{"arch": "resnet_bottleneck", "max_precond_dim": 1536, "merge_dims": false, "one_sided": false, "max_steps": 10100, "batch_size": 64, "decay_fraction": 0.2, "final_lr_fraction": 0, "adamw_weight_decay_other_params": 0.05}
Rows from block 5 of a small multi-label image tagger, named by matrix and row number. Rows with one number belong to one channel. Each number is 128 + 24 x the weight over its row's rms, rounded and kept within 0 to 255. All counts start at 0.
After each channel's rows are labels from the 100 images, of 14976, where the channel reaches its highest value: "responds to" is what is common among them. Only what is clearly more common there than usual is listed. The data: rendered landscapes of hills, water and sky.
# convs1: 3x3 conv (model.blocks.5.convs.1.weight, 128x128x3x3, each kernel summed), inputs 0-127
# convs2: expand pointwise conv (model.blocks.5.convs.2.weight, 512x128x1x1, transposed), outputs 0-127

convs1.124 [ 99 119  93 113 126  95 114 135 134 132 157 117 102 137 118  94 127 157 140 111  63 127 109 121 132 141  92  94 109  99  89 140 114 127  88 132 111 132 133 101 152 136 144 149  98 137 159  96  79 127 112 112 136 145 121 104 136 133 117 170 109 158 133 124 180  77 119 181 104 145 136 110  97 130 135  88 179 115 115 135 103 105 156 106 114 102  78  85 141 121  96 114 140 130 140  91 113 137 132 130 112 159 136 140 159 110 141  96 107  55 129 128 130 130 132 100 142 106 104 104 130  99 140 129 150 118 100 150]
convs2.124 [159 132 107 142 113  88  99 144 112 139 119 149 104 142 111 176 141 137 119 141 125 158  97 122 104 104 139 114  90 135 168 101 121 153 115 139 140 144 125 139  90 124 173 159 125 128 122 129 142 119  98 117 148 195 177  93 180  96 129 142 127 151 120 137 100 136  85 124 137 107 140  91 148 131 171 150 146 112 128 164 131 158 154 142 110 122 130 116 103 131 154 143 132 138 108 114 133  83  89 105 125 165 116 143 150 125 183 101 118 137 158  94 169 123 126 115 100 109 127 131 114 165 114 140  99 122 141 132]
responds to: sun or moon in view; sunset

convs1.68 [121 141 184 123 125 118 142 150 111 151 137 108 141 151 130  99 135 161 158 108 133 150 152 158 145 125  71  94 131 114 110 101 125 112 145 116 136 151 129 135 117  85  92 111  94 128  90  74 151  71 142  83 126 104 141 179  93 106 145  85 109  99 119 107  74 137 153 126 156 131  98  92 108 138 154 101 131 142 116 105 189 123 121 116 137 123 174 126 122 146 121 106 118 164 151 150 125 131 114 143  93 100 114 139 132 152 142  98 146 150 110 106 151 105 109 132 134 134 117 104 131 166 118 108  88 113 123 128]
convs2.68 [121 162 138 148 142 102  58 130 119 139  98 143 146 101  91 124 134  72 126 124 116 120 113  84 144 123 126 129 134  98 141 131 127 144 161 174 134 109 156 165  84 168 136 122 120 140 111 155 128 114 136 115 133 122 158  88 163 124 108 126  93 131 158 140 129 134 129 129 130 129 131 108 127 159 124 125 111 133 125 109 134 132 126 117 110 141 142 141 133 208  88 120 104 132 137 132 140 190  88 126 156 123 139 160 122 103 100 192 139 119 161 124 150 136 118 122 129 109  87 159 124 102 114 148 132 128 110 101]
responds to: sun or moon in view; sunset

convs1.98 [135 112 155 162 113 128 119 119 180 115  85 131  67  94 105 149 119 138 163 156 129 163 128 128 100 118 101 104 136 133 176 142 164 126 159 112 136  91 125  98  97 120  72  99 113 126 140 135 134 110 143  93 117 125 131 110 132 115 102 131 115 126 113 140 120  99 102 116 124  98 125 120 110 189 103 124 113 160 105 157 129 117 131  95 134  74 115 152  95 137 137 111 152 148 149 114 135  95 106 106 159 145 104 135 114 149 125 184  82 133 107 102 113 116 113 132 150 114 102 152 139 123 137 147  60 156 135 108]
convs2.98 [114 176 124 130 155 120 108 144 100 141  96 160 101 175 139 111 112 111 128 129 152  92 124 109 136  70 143 103  95 144 153 110 160 122 108 145 145 130 116 118 122 125 168 127 110 130 161 139 154 177  74 124 152 169 134  84  98 137 108 156 141 110 120 146 134 130 114 108 116 117 137 150 150 152 163 118 148 140 148 144 119 101 120 129 105 161  97 126 152 147 105 129 109 160 141 100 101 145 127 145 147 114  74 121  63 112 162 130 156 100 138 142 141 142 146  59 130 118 109 140 116 123 137 133 135 115 105  93]
responds to: sun or moon in view; sunset

convs1.83 [147 134 172 130 145 127 150 133 120 136 136 102 132 139 115 102 112  97 140 104 131 124 128 111 148 110 145 136  90 156 163 133 123  95  79 102 134 146  98 116 129 169  71 183  94 141 135 105 137 147 113 110 122  97  94  83 109 138 122 157 132 114 129 127  98 124 121 131 126 156 140 126 101 123  63 150 148 153 157 115 163 123 164 140 153 137 106 127 151 136 112  99 130  86 149 137 121 133 112  83 186 139 111  70 136 140 156 138 146 111 112 148 129 160 183 158 154 148 122 125 157 119 133 124  97 125 163  90]
convs2.83 [117 103 102 103 133 131 124 121 145 121 105 109 165 150 147 151 136 117 147 151 147 133  98 121 104 118 123 118 113 133 128 132 110 119 137 150 114 157 134 142 134 136  95 142  92 104 134 113 103 131 162 136 159 127  93 114 117 131  72 125 130 133  85 130 151 134 117 124 136 144 116 111 134 106 141 123 116  83 103 103 132 173 147  63 116 130 183 143  94 124 113  77 123  74  96 109 140 133 112 135 159 142 155 139  94 120 158 110 132 123 112 161 133 109  85 191 122 126 111 166 140 146 115 159 125 105 143 156]
responds to: sun or moon in view; sunset

convs1.107 [111  80 126 134 113 145 175 118 103 142 174 161 152 121 124 105 172 131 134 133 120 130 151  85 120 136 144 108 120 141 121 122  65  83 124 114 148 134 131 134 135 147  91 107 128 115 143 114 138 165 141 159 107 126 125 165 114 143 134 154 151 152 105  98 155 117 107 137 101 106  84 132 108 170 111 135 131 159 122 129 194 172 132  88  89 135 139 123 107 152 120  98 127 117 153 167 126 131  91 102  93 122 140 148 161 137  84  92 150 129 108 154 166  82 126 112 124 134 129 110 150 135 165 140 113 146 108 158]
convs2.107 [111  96 132  88 108 120 125 144 129 115 121 180 141  87 134 160 151 116 124 117 138 114 140 116 142 139  99 108 147 123 108 106  92 139 103 149 141 111 139 159 101 103 111  72 146  93 121 129 113 151 145 140  94 121 183 136 149 169  82 116 116 136 129 118 149 122 174 114 172 111 123 147 110  91 121 126 141 147 171 129 165  76 116 121 113 155 128 151 147 159 142  98  86 111 122 171 132 177  93 108 133 111 127 133 117 155 155 114 122 109 157 126 118 126  66 142 130 108 151 116 115 157 131 139  98 111 138 115]
responds to: sun or moon in view; sunset

convs1.33 [114 121 155 146 100 137 103 138 116  91 154 132 123 104 159  95  98 150  76 152 149  90  98 173 108 103 123 130 148 106 107 160 124 115  89 150 119  97 131 136 107 153 124 136 137  97 135 114 118 136 104 110 118 129 128  73 142  97 126  88  76  72 116 132 149 148  64  89 118 130 110 147 119 109 116 111 113 100 151 152 120 142 148 129 140 117 129 146 103 107  89  91 164 130 149 129  79 154 117 103 118 146 155 106 104  75 118 128 137 152 136 117 112 167 149 110 122 115 143 102 152 126 124 116 128  77 151 116]
convs2.33 [165 130 106 115 136 137 148 130 119 141 143 113 118 108 144 120  99 101 138 102 116 102  98 133 155 112  94 139 137 139 152 153 123 125 124  81 150 162 202 135  95 131 120 117 110 211 119 139 118  87 127  87 136 139 130 117 112 132 100  98 133 136 124 137 141 105 130 140 137 134 141 112 157 144 159 199 134 142 111 166 155 134 115 137 154 150 138 139 147 144 138 168 150 108 116 148 157 118 109 139 137 148 110 148 157 126 104 172 118  93 163 108  98 106 107  79 113 145 137 158 109  86 147 146 159  89 156 123]
responds to: sun or moon in view; sunset

convs1.17 [147 157 139 128 143 117 133 167 120 159 145 127 107 147 125 182 132 135 172 108 111 137 151 150 122 134 152 106 107 129 140 129 145 133 141 117 103 139 115 154 152  92 192 129 155 110 123 142 120 104 126 141 154 146 128 130 100 110  94 168 185 184 108 122 151 136 154 109 150 125 145 162 114 174 146 108 114 102 162 108 101 118 115 152 132 112 148 102 116 140 154  92 162 148 125  95 173 128 130  99 177 123 101 140 132 166 125 108 156 134 136 106 133 150 127 188 141 144 146 125 172 191 143 130 141 115 106 132]
convs2.17 [ 94 152  95 134 121 117  89 137 140 160 141 161 131 144 105 142 121 115  83 124 125 144 133 109 127 122 118 147 113 162 140 192 116 116 105  94 109 131 135 110 112 159  84  97 110 117 151 139 128 120 105 109 123  97 126 141  48 103 132  89 117 128 110 129 146  86  94 127  96 122  95 132 119 166  91 115 107  86  85 143  98 123 143 111 151 126 131 160  86 166  65 127 161  97 147 118 119 105 169 111 126 148 144 155 111 118 115 150 120 116 151  83 128 134 135  98  85  95 116 150 119  96 112 110 154 136 124 132]
responds to: sun or moon in view; sunset

convs1.24 [163 171 146 163 141 149  85 115  90 141 107 158 144 172 148 119 150 116 144 124 119 124 147 178  92 101  91 119 131 125 116 102  97 119 172 150 136 140 107 134  83 120 117 145  85  94 131  96 185 156 135  70  89 135 131 145 143 100 149 114 126 122 135 105 184 156 123 131 116  77 134 125 126 173 122 108 146 129 129 136 113 111 149 111 142 135 165  72 124 116  83 116 146 141 145 114 124 135 145 133 156 160 124 123 135 135 158 131 105 125 173  92 151 143 120 131 127 126 164 132  97 125 128 119 133 129 101 148]
convs2.24 [ 48 131  87 148 146 169 126 146 139 149  92 109 119  91 131 176 167 112  91 114 122 111 151 136 159  66 150 133 158  88 119 105 121 108 118  95 131  91 109 129 125 137 149 117 154 155 149 127 122 138 124 113 123  87 166 100 162 136 110 144 180 113 124 144 107 152  92 122 138 132 162 151 125  90 181 122 118 144  98  98 120 157 155  84 134 125 144 114  98  78 127 112  87 135  97 108  95 118 157 140 114 121 117 119  95 132  92 115 100 115 129 132 124 153  94 107 142 145 120 124 163 118  95 143 138 123 142 131]
responds to: sun or moon in view; sunset

convs1.60 [131 116 173 158 100 128 119 173 170 131 162 111 192 136 118 153 149  92 114 130 163 151 134 116 134  99 160  93 127 136  70 125 144 172 132 104 141 108 138 107 140 143  69 139 113  76 105  83 101 116 145 166 121 135 100  98 134 129 125 130 153 148 162 144 150 116 156 114 125 167 113 143 112 137 116 139  83 130 108 116 113 112 132 129 140 125 129 138 134 114 111  93 126  70  87 145 145 101 146 122 115 125  99 118  62 142 139 149 117 113 105  87 121 126 108 161 129 112 138 117 105 117 122 160 106 119 117 127]
convs2.60 [124 117  97 160 114 109 106 125 105 178 153 151 115  98 103 138  98 137 123 116 155 106 154 122 141 136 145 162 112 161 149  91 115 163 112 136 176 132 105 174 106 155 131 113 109 148 124 137 148  86 118 107 124 110 142  87 153  86 148 125 102 132 139 116  93 144 113 141 126 102 122 119 157 117 112 143 180 101 119 117 125  78 151  97 151  73 135 106 106 125 156 161 136 173 140 121 111 121  88 119 111 123 147 166 145 165 150 138 109  74 126 113 160 137 128 130 129 136 130 135  79 125 121 125 149 118 118 108]
responds to: sun or moon in view; sunset

convs1.94 [163 149 109 155 129 137 161 118 160 168 114 167 132 124 170 132 119 158 169 102 140 149 125 146 139 161 106 119 100 139 113 174  98 120 126 104 129 148 105 168 118 116 130 127 158 154  92 178 125 159 107 131 130 131 156 122 171  94 150 135 196 151 117 145 115 146 152 139 166 179  96 132 110 111 177 105  96 120 173 142 136 145 136 127 111 160 111 101 155 111 174 135 107 121 127 149 124 117 146 126 152 132 176 128 146 139 141 121 138 141 132 134  88 145 121  97 159 113 127 156 134 117 153 160 139 156 150 103]
convs2.94 [128 125 122 136 107 124  90 141 131  63 155 103 136 112 119 113  96 137 134 146 113 115 139 127  75 113 124 142 121 103 115 147 132 111 114  93 117 107 122 102 110  88  94 130  94 111  94 131 116  76 110 121 120 111  81  83 140  91  87 106  99 145 103  87 117 137 105 140 110 146 135 111 120 129 125 122 182 131 113 149 115 128 104 143  97 127  93 111  99 114 161 120 118 116 138 124 115 189 105 151 140 148 122  92 126 101 120 116 131 125 105 121 107 100 107 134  88 126 108 114 162 126 120 111 101  83 124 117]
responds to: sun or moon in view; sunset

convs1.44 [148 123 128 112 127 114 129 105  75 135 122 127 143 145 169 120  81 163 219 149 112 139 105 123  81 133 168 161 144 114 123 137 162 141 137  86 102 116  83 148 108 128 111 126 169 151 115 143  90 103 125 156 128 148 150 122 111 154  92 117 121 132 126 156 147 126 160 100 140 109 102 164 137 153 129 147 107 152 103 155 132 123 131 131 140 135 106 132 107 126 138 172  87 123 118 110 176 133 113 101 139 144 138 126 117 132 161  83 144 173 119  97 140 119 132 115 150 113 120 117 134 150 119  96 185 146  94 143]
convs2.44 [110 117 108  85  98 120  90  82 132 113 139 134 158 132 123 105 165 112 130 131 123 100 104 124 141 142 110 120 126  81  83 129 116 113 116 175  98 101 131 132 181 133 147 143 119 120 143 138 115 144 177 109 128 108 143 114 100 108 121 105 107 124 107 144  97 118  99 123 134 123  96 138 140  24 107  85 103 128 127  89  77 108  90 144 110 101 213  95 125 106  90 136 144 146 119 126  87 130 115 149 132  77 114 117 136 124 126 121 107  70 118 117 142 102 158 133 137  93 136 134 122 143  91 158 134  99 141 134]
responds to: sun or moon in view; sunset

convs1.99 [169 151 148 149 130 151 123 139 123 139 138 124 128 178 132 148 154  99  88 109  98 130  87 123 125 103  94 120 139 134 121 116 125 125 127 147  77 136 149 109 103  89 115 142 160  96 136  98 163 130 127 152 100 130 122 121 179  91 115 114  79 116 119 150 106 139  75 138 126 126 137 112 151 170 120 100 127 122 119 159 155 101 125 164 144 119 119 137  94 112 132  83 146 160 142 132  90 136 125 135 155 145  93 131 113 151 134 120 159 155 151 126 158 204 158 145 143 165 141 112 145 124 127 132  83 149 182 123]
convs2.99 [ 85 137 169 117 151 141 128 156 146 163 144  99 127 141 139 144 151 113 136 134 122 132 140 117 128 140 103 106 161 135 103 107 157 101 136 135 118 155 108 139 105 126 117 119 144 122 147  99 170 125 126 129 125 120 145 112 137 149 126 111  87 133 160 143 129 112 114 121 126 133 119 124 134 141 129 115 133 124 140 180 145 112 136 152 158 109 133  84 113 119 174 114 150 136 143 107 119 146 101 205 141  93 138 126 103 159 129 160 110 131 108  99 121 111 188 160 134 142 138 102 111  66 123 118 126 119 119 119]
responds to: high relief; dark volcanic rock; red mesas